python train.py --model="segmentation model" --dataset="rendered roads seen from a driver's seat, with toy cars, trees and houses" --train_examples=145000 --image_size=48 --crop_scale_min=1 --horizontal_flip=false --translate=0.06 --num_classes=12 --encoder_arch="resnet" --encoder_norm="batchnorm" --encoder_activation="relu" --encoder_depths=[2, 3, 3] --encoder_kernel_size=3 --encoder_stem="deep" --encoder_avg_pool_shortcut=true --encoder_widths=[64, 128, 256] --decoder_norm="groupnorm" --decoder_activation="silu" --decoder_weight_standardization=false --decoder_widths=[48, 96, 96, 96] --decoder_blocks_per_level=2 --decoder_block="basic" --decoder_attention=false --decoder_upsampling="nearest_conv" --init="torch_default" --residual_init="none" --optimizer="adamw" --learning_rate=0.0015 --beta1=0.95 --beta2=0.99 --eps=1e-10 --max_steps=10300 --batch_size=256 --epochs=18.2 --lr_schedule="cosine" --final_lr_fraction=0 --warmup_steps=200 --weight_decay=0.4
Rows from block 7 of the encoder of a small segmentation model, named by matrix and row number. Rows with one number belong to one channel. Each number is 500 + 40 x the weight over its row's rms, rounded and kept within 0 to 999. All counts start at 0. Numbers have three digits each. After the name is the row's rms in percent of the matrix's.
After each channel's rows are labels from the 100 images, of 14848, where the channel reaches its highest value: "strongest on" is what is common among them. Only what is clearly more common there than usual is listed. The data: rendered roads seen from a driver's seat, with toy cars, trees and houses. In brackets: how many of the 100, against the usual share in percent.
# convs0: first 3x3 conv (encoder.blocks.7.convs.0.weight, 256x256x3x3, each kernel summed), inputs 0-85
# convs1: second 3x3 conv (encoder.blocks.7.convs.1.weight, 256x256x3x3, transposed, each kernel summed), outputs 0-85

convs0.199 103:553522473453501499554429419410469461493431529511497494481512543474481547520509543419397543534504503533490514524534520565494677524504537433510476495524497496516493413480491434495539453455492477480427443487485528544551517529511513593488444495466515528557471500
convs1.199 092:489480435453482490453535508412442481491459509473509496476474510454501456500521512488494490518536496492536449509471477510436490501528494509520501491528523527463480442450479483509509518509469409516496480387516391531518548514555407517485502525463501495500487515
strongest on: truck (85 vs 54.9); bends right (75 vs 33.1)

convs0.40 113:507481488470499564586450495370468493514456525516494505493569510537505538535500527387500521541516541532521503499473515522512564499520526412507505438484530469547495523421463482499545481483506491540447482562495520545473465550482441549513510442407507554471502499
convs1.40 097:472479471492490470532495512492430494474470466494519511469476502571513518526560480452506457556494561515557539528436521596456550542554488505492502488539559498498495475445497506476488494462486439499542445461486474485571479491517418529457448452397498461491516479
strongest on: tree (75 vs 29.5); straight (60 vs 32.9)

convs0.141 110:539556490537476477513587468534513429560518480457561538510547517492540491446512490488520499504621558447553481462507470484523427497543507499498486492485538498548564517514577480491495532519492449529543528471518482504498457503519549473557382478447461489473393506
convs1.141 120:487563439510506482527478531466502503544518569508587526493477560444502490532524506475543521462528528490526530494511516510515545474525550495448551544543499496466519483494468500491527457504530471451503509514490532550554489545530530499546401502473520505499443510
strongest on: bends left (73 vs 34); crossing stripes (64 vs 25.2)

convs0.88 095:545533498504508498429498481480532592500503513492487418512577429525433514412507491560507470509523427485452477461556458453504509456531522456495514474526478455472511555532526495475482492468457558499581480524460523471490523468482564508508533504431589453504428535
convs1.88 086:465499509466572551493505562448475590498469509501489470531553420478502515524598478478580464473509548545567546507550535512485530490470487462510494465524537472449574520573478423481501417457447480529457567534472480498489484527506488459495530526440460523556583526
strongest on: line: no line (71 vs 24.8); crossing stripes (56 vs 25.2)

convs0.166 090:518538505555507470578524505483536503548565467524519512472548535558504508468493471518453470468560530501545456563510502534494539525534492442446484501503520584490483532548531460540471508514522512540592498559519569538527458522545509546568434514443438488620459502
convs1.166 091:520536423460505515462493485409505474505432538492540522518434522438459501471535540445548522493527464487502500489521484492477437414479532452497583493499493463442477386425383487500480482524533489534495484502475492545433551530440460458527479509470514556495442458
strongest on: crossing stripes (55 vs 25.2)

convs0.101 106:530420545471483511520470475532531551478524519458509452469470537474506513520527482475528502426433490489487513386490475437460409496510489390502480483352479593513483494483472609509529532517525517467534481436459502515475478457465537550486513507516480494314494523
convs1.101 101:489456514479515503511510492476496460494531489446486486495505497502473503490481470488527515442520493512513532288510494472462395420487486294511507502293489464507474482470517504493500488492529501504517510463475492502512465466428468463488468528456483497343486488
strongest on: bends left (96 vs 34); vehicles: two (80 vs 41.9)

convs0.194 117:488496478508496533527528402387523449490447481481501497504559472455455498433531488439472452523523487443549496501518527503438485512514568442492484482469514545492552477476495510470472522515485498532504437461502471466471503523464530526515528511495529477515440506
convs1.194 105:535530514482541501454508509589487512520543571466559526490552510475419496510534531481556455543550493504511515493544527506484490451520561480486511453451539512474590461448388564475509541478558503476498539517493508510500466513473583514512462513493563507512499465
strongest on: line: no line (72 vs 24.8)

convs0.171 108:474431452451492439507465483468511513512477522482498480427500521484511573528487484504443468498452518514492517462511502473471602493500527438479489461437507504502472493455428554511522487490470452459480411442495478538484458516475539543481448509463523437447454504
convs1.171 084:453429434546459514484532497435472484513567494499467505469491528515547473482452483534505418527526508498500511493549455531457495463509505484515504549488466511511427511487455479502461525535486464492564514412511406513536539510456486538510469517512517484513495545
strongest on: truck (90 vs 54.9)

convs0.78 107:502468536410490519574485524465505536493480522506534521524569480515503495526492478450453500581514510527500511504530515542514579619501496500521502536507547546517501540446512479528545484465495531535467478509475495564594532507560562594487505513438497515573553471
convs1.78 103:502514475509512499486495528427409476522486494500509511487547470501475509510509491458490455462520515494529507466476491534415443483401477459443491440495537509467466437468438499495467532431509493501513478421546419467550485559484489461491519459439476482461486520
strongest on: double yellow line (89 vs 24.3); bends right (77 vs 33.1)

convs0.176 104:496493534581506511516595473549501341517532521492510522561515471476554510499533460498564535473514532485524460496435475505551415508498510623529529534508514504479537514558585458514493555529487468523525560511495466458506485494501486481509472487525438522505515484
convs1.176 082:494479481448464536553520464480516516500490526476509518489466546427441506506500523484492562477478546502492504539506499467523574506506475576517459535524489474489518459445447459483502525552473499452473528437464469533509558509483522468528454496557509481463482495
strongest on: double yellow line (73 vs 24.3)

convs0.210 109:521473522493492502467524521373489571496450495448496463550447464523481484459495437499499483490471488464501493433495486459487530494492480440488454489475490514475467542550515522540485550460455422499535488531530463496453449496478391468533533498452528462481505488
convs1.210 102:488519448442520535531531523531506582545518552531528538501451511470473544494592611434437546527515516519489514515494528562547570495492556545570566609534502521476477476467439503539533458485520510586483512492494540598520533544520414496513513544518513563529522526
strongest on: line: no line (83 vs 24.8)

convs0.230 109:485464508513544491508550485446465498521502471393452503551555468467494452486471440477508477484497489395482479466454519491439469482442466504484459464454564509531548521559533525531488493466508447524538456488523401488516410496502511417519506523509454456489498512
convs1.230 082:476542461533503457503566571604530510511556567545541510511529539473532512512531539408547491501539486494476509512498521533516564497535571542503522566534547521478600494532461512557533492498557512464483532506462539564547470498539559552544467525530573557533462488
strongest on: pine (67 vs 28.4)

convs0.0 084:518475531455467517556442500342496472557448496535521489554506487416521500504475501433492453430479485546535537547478515518485433485509543470460483439520473557487544479561500480540518507472555468498448496511549524521479516502467353516519515525449501530544468541
convs1.0 081:378506485506514454503563509480461482482474514470547514479521493498503465540507459421520436481460533504508535497381514561479483499512457464456499384450546485464469406475539500452502509425482355499490483441480464479477399465427455507480440489437503481451505427
strongest on: bends left (66 vs 34)

convs0.142 094:445451501487497481508509508604494539514523504512470481483563538525505513526516443522491439444443524513545495523468490484512508463512461479454425426431532446471540451481466500517468515470497454440419457517509454525531435458462601503533488488440488490478501407
convs1.142 068:375459596550556495585453569485443477494529500464518475507559518565510545469501474528564467424506475528501487502521511529461501556511528493502480535486500512506564513553502488506450479443439539458518525480520461543562489471490556508528496501474461516535534522
strongest on: straight (79 vs 32.9)

convs0.29 107:547444491502496501495474477518501514484396488518486485537454504475478488509526521507540479486482495537542520504519499437473535544535487411508486495474478296457486486545449344516507529478447491503162489536493476529477531480539525510453501522463482510448486459
convs1.29 093:521499534444500501495489494449489508470363477470493472485479466503473488491517485550526454497447446504508497503499466502510493483532468508501448455497478391492520518429520361481481488473404501485175491505501440499450502449529495493429467513522438528510500489
strongest on: straight (100 vs 32.9)

convs0.175 093:578534518505573509482507509540484406434540463472458530528510456529524532518522532557475460545536462506520521476639506502466387515572556466502498436479508503487487562439410501518505593459508471471510510548485533511456542491482495489496429526491487530482480458
convs1.175 131:482464537506577486562520529490484510455471453460469497576569427501521544564551443549534442490491542549575581494485546578481510483473465505436465460460575487502554524482505509525493445485484473473483472493476465425520487470493547481417540505495470451491548505
strongest on: vehicles: zero (31 vs 12.5)

convs0.220 110:404429502494468468494556455441538364494444493454495506527493498488493481457544450487494487471461497505509531514443512503543488528451464530514503528479476557471473524514550477527480481529430476500516519415509437467476502497444457511487492499479475466558519481
convs1.220 099:474504488421547556545514495536497538545515530490514533487479520495454529535539571497475518503527507526500502506509522482503529499497547538527544563494474555491508435458445504505543550492526518553529535477519518560505589545485501486544502527494529533503485532
strongest on: line: no line (64 vs 24.8); vehicles: zero (31 vs 12.5)

convs0.72 107:551554476504415453465500433463556606474508540481509513473419509489535555499503516573528515517533475473477480508555460460533479469537502537503466542549445435570482507461469559486478540592460508444512516460459517509461524468484517450454450508514550530440450479
convs1.72 160:484472544519584491548494567500493513480505510459466496552605482506571551566567480534580497491499604543593604517500585550499525473446477508407473488528581503461579524555511494552475452491479469471517481511483509425530477513493566497471577522483501445515570516
strongest on: vehicles: zero (34 vs 12.5)

convs0.115 088:544523548515476488479499545476484561547476475530534496484547480512467511492491469533519462556482488526513500598527503530503504503498527636463486519651508564512523498552504498527490469493505522507480509533470551474510511484423557431534476523538463504749513487
convs1.115 079:481488498520465486415551472463469508467519526431516513494499477460477468470523525463475513431484507549505509345508506498452441469464489429542492502399496575517440417485483494481476545470561482473573465467508475495419483473462454388472505473489514523410461473
strongest on: bends right (97 vs 33.1); vehicles: zero (39 vs 12.5)

convs0.236 117:522493512487468489545430496334482491523462528496539513527507538495491506509493494413496528489465520510501517458472535507487584490525525381502489503512514553489484447543488517508522545459474490477527454463516509539546475487508456577509534465449527480481479481
convs1.236 081:458514431479481461453516545461442473490470515540498482513509512506454483431550522414494463560557509463502488531434506579452485498553516493515482430496512475465470423449487523489452495441520463579518483391564424509494514504476445527498522499443547469498501476
strongest on: straight (64 vs 32.9); double yellow line (53 vs 24.3)

convs0.117 118:489417424469450515516479508427475441436406486488488490506503466495542555500485543482523475553466511492509520465482504503412502491475503504525458476556498450537470445490489412539469533514499423470452498480480397468438453522414437532481518489501526464512489501
convs1.117 080:483513498496557538520517495583522579509553528519508531436457529520499536536507570424504551502495519531504533554500507536511609545563536555560500542594480564534483492453429530576512578483517503530564524473481554581447530510511502490520475538501544528492489511
strongest on: line: no line (75 vs 24.8)

convs0.84 097:489455580515473537529445529493537581484522532439507489467497507554492536495500534534511549426475512551515504428465498477470435483480517480506494443397520626544492518484483627563478443538531518494612475495537491536491478523478501488497513479495411465383534479
convs1.84 081:528477506454515474469501474469517488462494421464471517516510453518420472478521440423476478504539465527497478451522504520537477463485526399542456451413534433505500474485461556458481446469520509556486526442485528501482482518429477518449503505396457524442505448
strongest on: bends left (97 vs 34)

convs0.85 080:544588450503501510448468529560506486471566460535486502540479448592581510498510514564438453491520426559509451564492469478505467523530527517504504466557494487510485502473518436524494526494471497535505474575507519507494520473503498505559455523452510584496491458
convs1.85 122:502476519499552492508499578486492496463502486474488476518525444542559601589540469498527468487478548569539583516486596559475497512471462493436449474509559499450540530532517500530473451451468458509505462506486455430531457475521516495497569505488511455488539469
strongest on: vehicles: zero (35 vs 12.5)

convs0.226 100:460536539464528470501483463301521432519437514532510498523453503439517468471526492450531511495481506469492520537497491556463529520511513496466482460556473531490510480516527481488498552524506388472481488500552499520495447495522408521500483491568519480564510490
convs1.226 085:437474517501535502552562571513494480396527544502519510506547504487571534513570506505603498507525548528587492503477555530494522481471472516481529510494515500447545475518493491530464489478499360495507538367482474499485506523497500480538582501554496505510551500
strongest on: straight (71 vs 32.9)

convs0.172 095:509542465488488461459433549474511469457513478530428447542427424553535463493525525566530481511462427422466450552517486479479503505520505560498569479548478501447449465487494470467504491530476464473521496546493459458522624462478483470463475498592474569493430463
convs1.172 110:495499577535557482520507602513481509470535500519462471562558419545576558574549473513589493461473547529538561522497588531487529481433464529400489455502555520445549520539520517530454427512494443449498481502481504429529543504503525524503552503523511468492540492
strongest on: vehicles: zero (32 vs 12.5)

convs0.197 096:532512446464506524575445476363493429494445509506530497503497481431440489485474525423461460541512486475509495416511534505473519542483525427497446455435485532535475438438479531487525562474469488493479461444492548519484473486494437489485484513491536509408481512
convs1.197 061:499493461395502495524500535578436508476472535472479498458514492534531529474495524489516570605554466526520448531487505550449526501525540488552454466491489509528510490491449547518557484489476460534526480381516468551483484535489454511450527535563542515478487417
strongest on: pine (74 vs 28.4)

convs0.16 091:530486578536525512545572553592497588464557469527468471516548490555497546567523490575504488528470527535524500562480500496529496522477460635501457490507520482473498486524498534576509464515543490457500512622493508533540458478482560468518473495465387541588596495
convs1.16 097:495462483443453529443499428439504466475493470494496470486483479443434487518461443538519524448454482502462461484511459431496476489491441493504471477518437509522442527453520495408520513547475545491483497514491468505460419504526478456455522471468481516468482538
strongest on: straight (62 vs 32.9)

convs0.22 084:442511479542495507549525485544504486507552523480559510499562577498465500476538552471462478454541527515513527496434515487571435463564490509518503547515560508491589556483575494515470475490428433546516470505496479533520541533476538513502464491506393531538455471
convs1.22 090:492580490509520494524454450473495439511461546460564556464503520409538464528498488426555532388560489488475520498490534519510472483514497472460552477501478486457497457492476499439520527497557503475518522460483517496517566532508529481580471506550530556430443484
strongest on: crossing stripes (84 vs 25.2); bends left (63 vs 34)

convs0.179 110:505522583522508493491583543560488549558507477506542495497548552549524503508574508523500488550456514496503518553419508526516544543531483538468497485502535486476494517547492499538487498473539455459491505540511489541524499497540561566634470473447492505607523452
convs1.179 101:529418489517459515485445495431474450487484440499448492474451511504481506445477437556511479391450467475478494489554490502510412493558490488486492471465486493481498517473546439433485485533439555477486520518500442498496473525501478467498496448489435485471493485
strongest on: double yellow line (49 vs 24.3); vehicles: zero (31 vs 12.5)

convs0.28 103:487518449485482431478451484478517477480457531503496498431469531519475553471546553499507449497461465466478506481491495474450486504494568448447543539476499489434507492463481520538477488509458493499481409501501490544458553526536506461500505535522489452432450438
convs1.28 097:471519519451544420452474509493510490529489539444489523461490449482483461469545509522544495497521529524516537523525545537427525486503534461486517452488568475356534513455448528420516501460530452516496536484515414487463442527541518507500507456428558581460480488
strongest on: house (99 vs 31.6); bends left (78 vs 34)

convs0.235 104:600544491466530571558536469588492465460524479497487530482483493573530545567496541511454431590571537579515527511587494449483491501543586529529525492554484424540497536449464507490491510483451537558474499568513557544536532514491512468482471535474489523478487494
convs1.235 142:513442525520544481569478540478477489465476444466456497541544469525537544556553452531502443505473543561582583488497544576455510459444465482459451462502564486488553548518512478532485470476465489479501457514478467461552496453485514494449528506472452446520572494
strongest on: vehicles: zero (36 vs 12.5)

convs0.221 117:520476577502510539451518507471488658468502510500536423515522470464461504464500498506521480484502470494503492468546461454487458451496514480488474513541476464485496564509486540520476493504477534476468535554513477495428495480477525449502535530451498485429477522
convs1.221 097:515532471442529544507459471422498608519495539491503459532505489487452441499572483495489509477531554502523541518550474532500601508484487494513519551562458491407493529539487457497494416470454527500468549524482556556472414521556519450475518510462456540540488588
strongest on: line: no line (54 vs 24.8)

convs0.24 101:549551496508456495480449517480510554461540516517520479505532525485526523542408467512505479508514494539489493445548478447485418475543505552527538648455487569540498485458484637517478535520458556507553496539438558517510491496468556455493509525518513536404483489
convs1.24 114:495460501525541488502512545463487472439506480455493496478547462530555540563483466518549482470476546579551566480481572536474477469455438500420453544492529454469514520503507527552473466455477487457525471494479459458530463471453525463456561501496462467450550472
strongest on: vehicles: zero (34 vs 12.5)

convs0.148 120:502520567517533503513538547572545614483546501489466519544473533475520513553520481557517511542468542469515511484527528501542442448527496578468489583513519419475506510516513555535512526515439495503472497512476502559504500513509522404487542502522430510480519475
convs1.148 100:506470527529459522509475445456541478451554495518493511494508513480447503503483484583495554499462519513483481484504515469555517447545450516465482549502439488560442536415518502452512447560465571396581539489475470500502477487469511438440478445503391483478508551
strongest on: double yellow line (78 vs 24.3)

convs0.224 102:518468452462470510500484489461481333464481497539482476451560476512530514484506493469495427500536475536513547542501500482451359467460565561495509544527489540494520466505493509511464509546508539501557557436470501453421511518433540535517530522543504462586544548
convs1.224 087:557501559445485528478511443546465461516525528490496511453507448498453468524462452516535477429479471521486550467534521425459485478483521426489474476455484552435495460455433560478504569482530568524515521424507495497399494465456553498459480456503494553401408414
strongest on: bends right (84 vs 33.1)

convs0.116 075:549486519431474507462472531506504498503473478505501457508462500484435479479490495517551512511469475488528501508558500421509594557533526483501463499427440369456509580536502445539531525503459528443247479506488418501511528465524548553460519545445494480387479435
convs1.116 075:488475508536517468560495513448506528467480485505472482532527486480516512464550482558567486480482500490557484519491529506444485468508480528529472491452514480479556497504538335532468428502416499397348520502480381479485503465597519513417516537514431462519535478
strongest on: straight (97 vs 32.9); vehicles: one (88 vs 45.6)

convs0.185 101:467492387457438461463482472460491403463428464497482456483502470532474478447482479528487448499491454487511483481484452438469493511552504484496480446522441543486494474470483550460490472521417537460495465471458470437444521466421537511510513496522513472565456482
convs1.185 083:500476531541618567491497586559469520496500527498460497542528466549528564551600525460532488516487566540587572468528623532497523458515520527488527469474560559471548484533490501559529482450458502500525534557484523500484573522480485487476519536468470485489536453
strongest on: line: no line (100 vs 24.8)

convs0.152 107:522458439450487502486390462451475477481439514540519482493532510510471537494450516446519507476482464509472506533489509475431502465537541430519475553558497421459494435517479392535492461480491495515417499464474490445518517515438478565426495509411543442543486519
convs1.152 082:495507428527485463457544452449457508466408536429520506469478519469482488500484533458492505478533490549493540486522475491426458474497449457526526508538551457431514439496407396500505560444499515582454486383484528496486499524471535471534482501411491503474488500
strongest on: bends right (60 vs 33.1)

convs0.89 100:500484470456496523436436493388474460435457483489491459486540468513474500484521498471484424432481473497542508426511489479414485482517527448474487488437503555473491479495476551511486500489471535462510465521488464440521500476434515489464576540559484428500482490
convs1.89 085:449445516508546522466553570502500536446543545448523505472525494476468486479585506452492498544513559497549498459552534504502504532554480499455578487453558583480555487464414564528533520480463477539517494468451488501480466522538526517481435492513504499504503439
strongest on: line: no line (93 vs 24.8)

convs0.50 075:488531525488484495476479539398520542561522511536495506588507470465599449518467457486529503435474526539534482542517507556513460474456464515463540453552478594439507514617530463551525573511549464525487481529504495556482495520518466491518537494594572520576511522
convs1.50 073:406525463500513451493576533536463464440471497525529534512493458535495490521500520467491532470464524478482466472378510538480531512541491530475479463480458472482453440448486489525522557438487419430528442429494521510485474481456449504521514495486526499479494418
strongest on: bends right (70 vs 33.1)

convs0.70 111:526494543576514507554554548543496554504617473535510498526548507546538480511483489557521489541542515535513455559526489561571522527526474627521494511560537629518535593519523486573515534536530540509591518578488486529561501522497548538541526497447438540653582506
convs1.70 096:498486457468497516511489468361443438475432523475483517474478503454450517497539481453466474441487509483526481462480496494410459454431487468425525425470489451450456413432453488451485504494488507480466498439478466491495522524472459422502485461455499486439475506
strongest on: vehicles: zero (37 vs 12.5)

convs0.3 083:509427493443458501524530500493524450502488525521500493500521507573506561517507527512510489603480498522484477477506505483579576483526521433506487502414498381542477546524509491503495527519458488462433534537479491487523572461459492571547551528498512567415454510
convs1.3 091:530469526556558439582470569492475486473512475511454501549506479548540570549600475515539470498466524544517568515479575561519516518496505498468481464498541506487544549537532515527488436485486448447517462539529449485562495469526510550488529495498473436513565489
strongest on: bends right (61 vs 33.1)

convs0.242 099:450491478472544475510557543679529492499509471502478525480512523540546472518499430526485462522483535512515493494440490493540469512511469523470486490426496441517521450506500515472497512510501488499468488581507488502525479520532515460544491504508474500477506492
convs1.242 074:441519529497476524505449452414458494499522473532528535534448496484511550503454489492506549443423483513514487489482485571520445519526501519525536583542511548514503504441588490452521535510379578527498531494492516550603494506510429515505443477501386504559504550
strongest on: straight (61 vs 32.9)

convs0.130 085:540548591518459480528476504393535524483511530496507528545467533557610543552491511567600532506534496515507504440532476487553557433525512488512512495465439501536446528514518495562443533561529518467491534547470507473488495493473524574503491553509547523431479485
convs1.130 133:488465567552617460573486558506498483486502477485495489581555506519567550570579455516570493487475572549592584507477569545511504525507491522427468473482595495452590537553516473567474451485488465466504468533486471466540470467513542547488530506477486453508575481
strongest on: vehicles: zero (32 vs 12.5)

convs0.103 095:447489525423511466541480507532509618489459481523489493481575524556484552512500492515460470507465508544531515583481493559542588541486549513497451475465518555468477554464466571549483458473474533485523433596493514549542484489519595562463489580444567507552535479
convs1.103 085:419467461488452529439506473472464483507496491506476518469542513533432471452487444485497434401487484492489513501508475532440455512468533473506532519484489437499454497474476459468459482469500539499513465416481419507493395497496513532493505480428541483430507502
strongest on: double yellow line (68 vs 24.3)

convs0.255 083:534523471538527474457544458374505515519496484501526534519510490456553482440491485526537444546497499485480498522529510557523554472518497527476478537564463468518460489517469542497476553513517486458496537528484448510489535461496555442543497532573525581540421482
convs1.255 118:467454547522559472524501581504492501460535526474500496533537478529561564573559465510546487507465574555551585495487587540520503504451473483446479491494546530462553527554504510591491445485476456455513458515504489470541498472518525484484569528502491485501573499
strongest on: vehicles: zero (32 vs 12.5)

convs0.125 089:518475582587525504497526556531517477514600471510464446484525454530495522507563509516497453487495491549513513548474490520515468541449482544529532436457558594454508518512484479522498497526566466505569475551499435512484497515522471564589512508489375556583591495
convs1.125 084:517455448413499536506456457417523482457481455474471475502460456491459526525446469495491538417489497424431431439511446483478429476492474466508475483438480468485458474390483463422490493551510498497457517563507489485481583515436479449464540499472458515386475517
strongest on: pine (82 vs 28.4); bends left (80 vs 34)

convs0.144 096:476500497529501454467573435550515452553546459448492507523506524495516503431541484542484463469530483467496463476447495537560482470485420534501503447505492479507533512539543464439473461533439477479535527542525438484467454477477505458518472449485484510536437475
convs1.144 095:493531485484515493537481487497488526560508555502567516514515532471483524543535547471538516461519492501476525482533514491510577508517556469499536574512467526494513461503465498472535486494541503501505567521523542553555548544516513524572469542501556513509462520
strongest on: bends right (80 vs 33.1); line: no line (76 vs 24.8); vehicles: zero (35 vs 12.5)

convs0.105 101:514441474569516532486433448459510471513490495531485502466562503528529546504515522484499480416519508543505532508485501434453302387473546473489487503518517501551515446526488463558457451528553478518523498468508466459471502507422520449525457528510448477502495530
convs1.105 094:488525468499507439466541468527485477487484492463565524468493494496506464503457508463468492411495475553488515464501495421434375374459561443498480496486486439558434453493484526472480556460532503525462473472524531498477411489392548417463458496470507505455444446
strongest on: bends right (87 vs 33.1)

convs0.123 087:509451510573533457572540552604478476551612474484473534515528513545503507529538488555480415450474524549542531479436526537507444494483442479496510433351548515474498489535479464546530500488581472491533497518507491502533485525493490536561449499403453508541557457
convs1.123 083:489504458448470514467487430370497486459448435478480443483449459499492536463445442542477502454443438456414471502523454499492445470514436454499465416538462490457457516406486473395503521518449545481478545516532494465470560494475458461467490428491462565466451507
strongest on: straight (80 vs 32.9); double yellow line (56 vs 24.3)

convs0.76 093:483501468496539482515486485432500554447446551456496474490470525505442511465487508442498499508462489499537494511480501502447575471542458443510470468580471442470528516493503416532512486461480443437462486536482546471490496529427454544459509495421530465550496508
convs1.76 082:497499403425566544464540466505508566495418567445539512489485530420429502505559594441495502553535513555521522465499521539475534526555520490531565518568505490483507498424410469526516494495548481605491527480488529587520521568531493484519465521444504501513514547
strongest on: line: no line (76 vs 24.8)

convs0.246 085:497484573466490501500456519397477579520428534491524500527563488514537513533499461536520500448469474552507447410498539467491531484519529335510533475411541472509515553507491502524505511466498506475449470477486470538516471518504510551525512494465520511385518468
convs1.246 070:452462506531557462540490588468470432515524494521477490537541502515508506458587468513549533481478480536555501623501540550503507493525535550478550508478557497456531514541517486564495392445477450454556515436536464536574494498487498585505487514432433535544524456
strongest on: straight (66 vs 32.9)

convs0.249 118:465402461501515490489489472629495578488518418463488499483411499495474450510489400525452429490506525566518481454531488498558435453484476501476430462460493458514474489464482488410512473476457470469480464552503475439462431459447453411470480490483471436441519504
convs1.249 093:412585543479476515480437495407458513489474481492591498499554481554490575451432424502648453463486454522487513533486494497514558564567537508517476546526441472538448529471543518355515499497479540501512568503465540496514401496549491551499478515498483523508489575
strongest on: car (100 vs 54); vehicles: two (77 vs 41.9)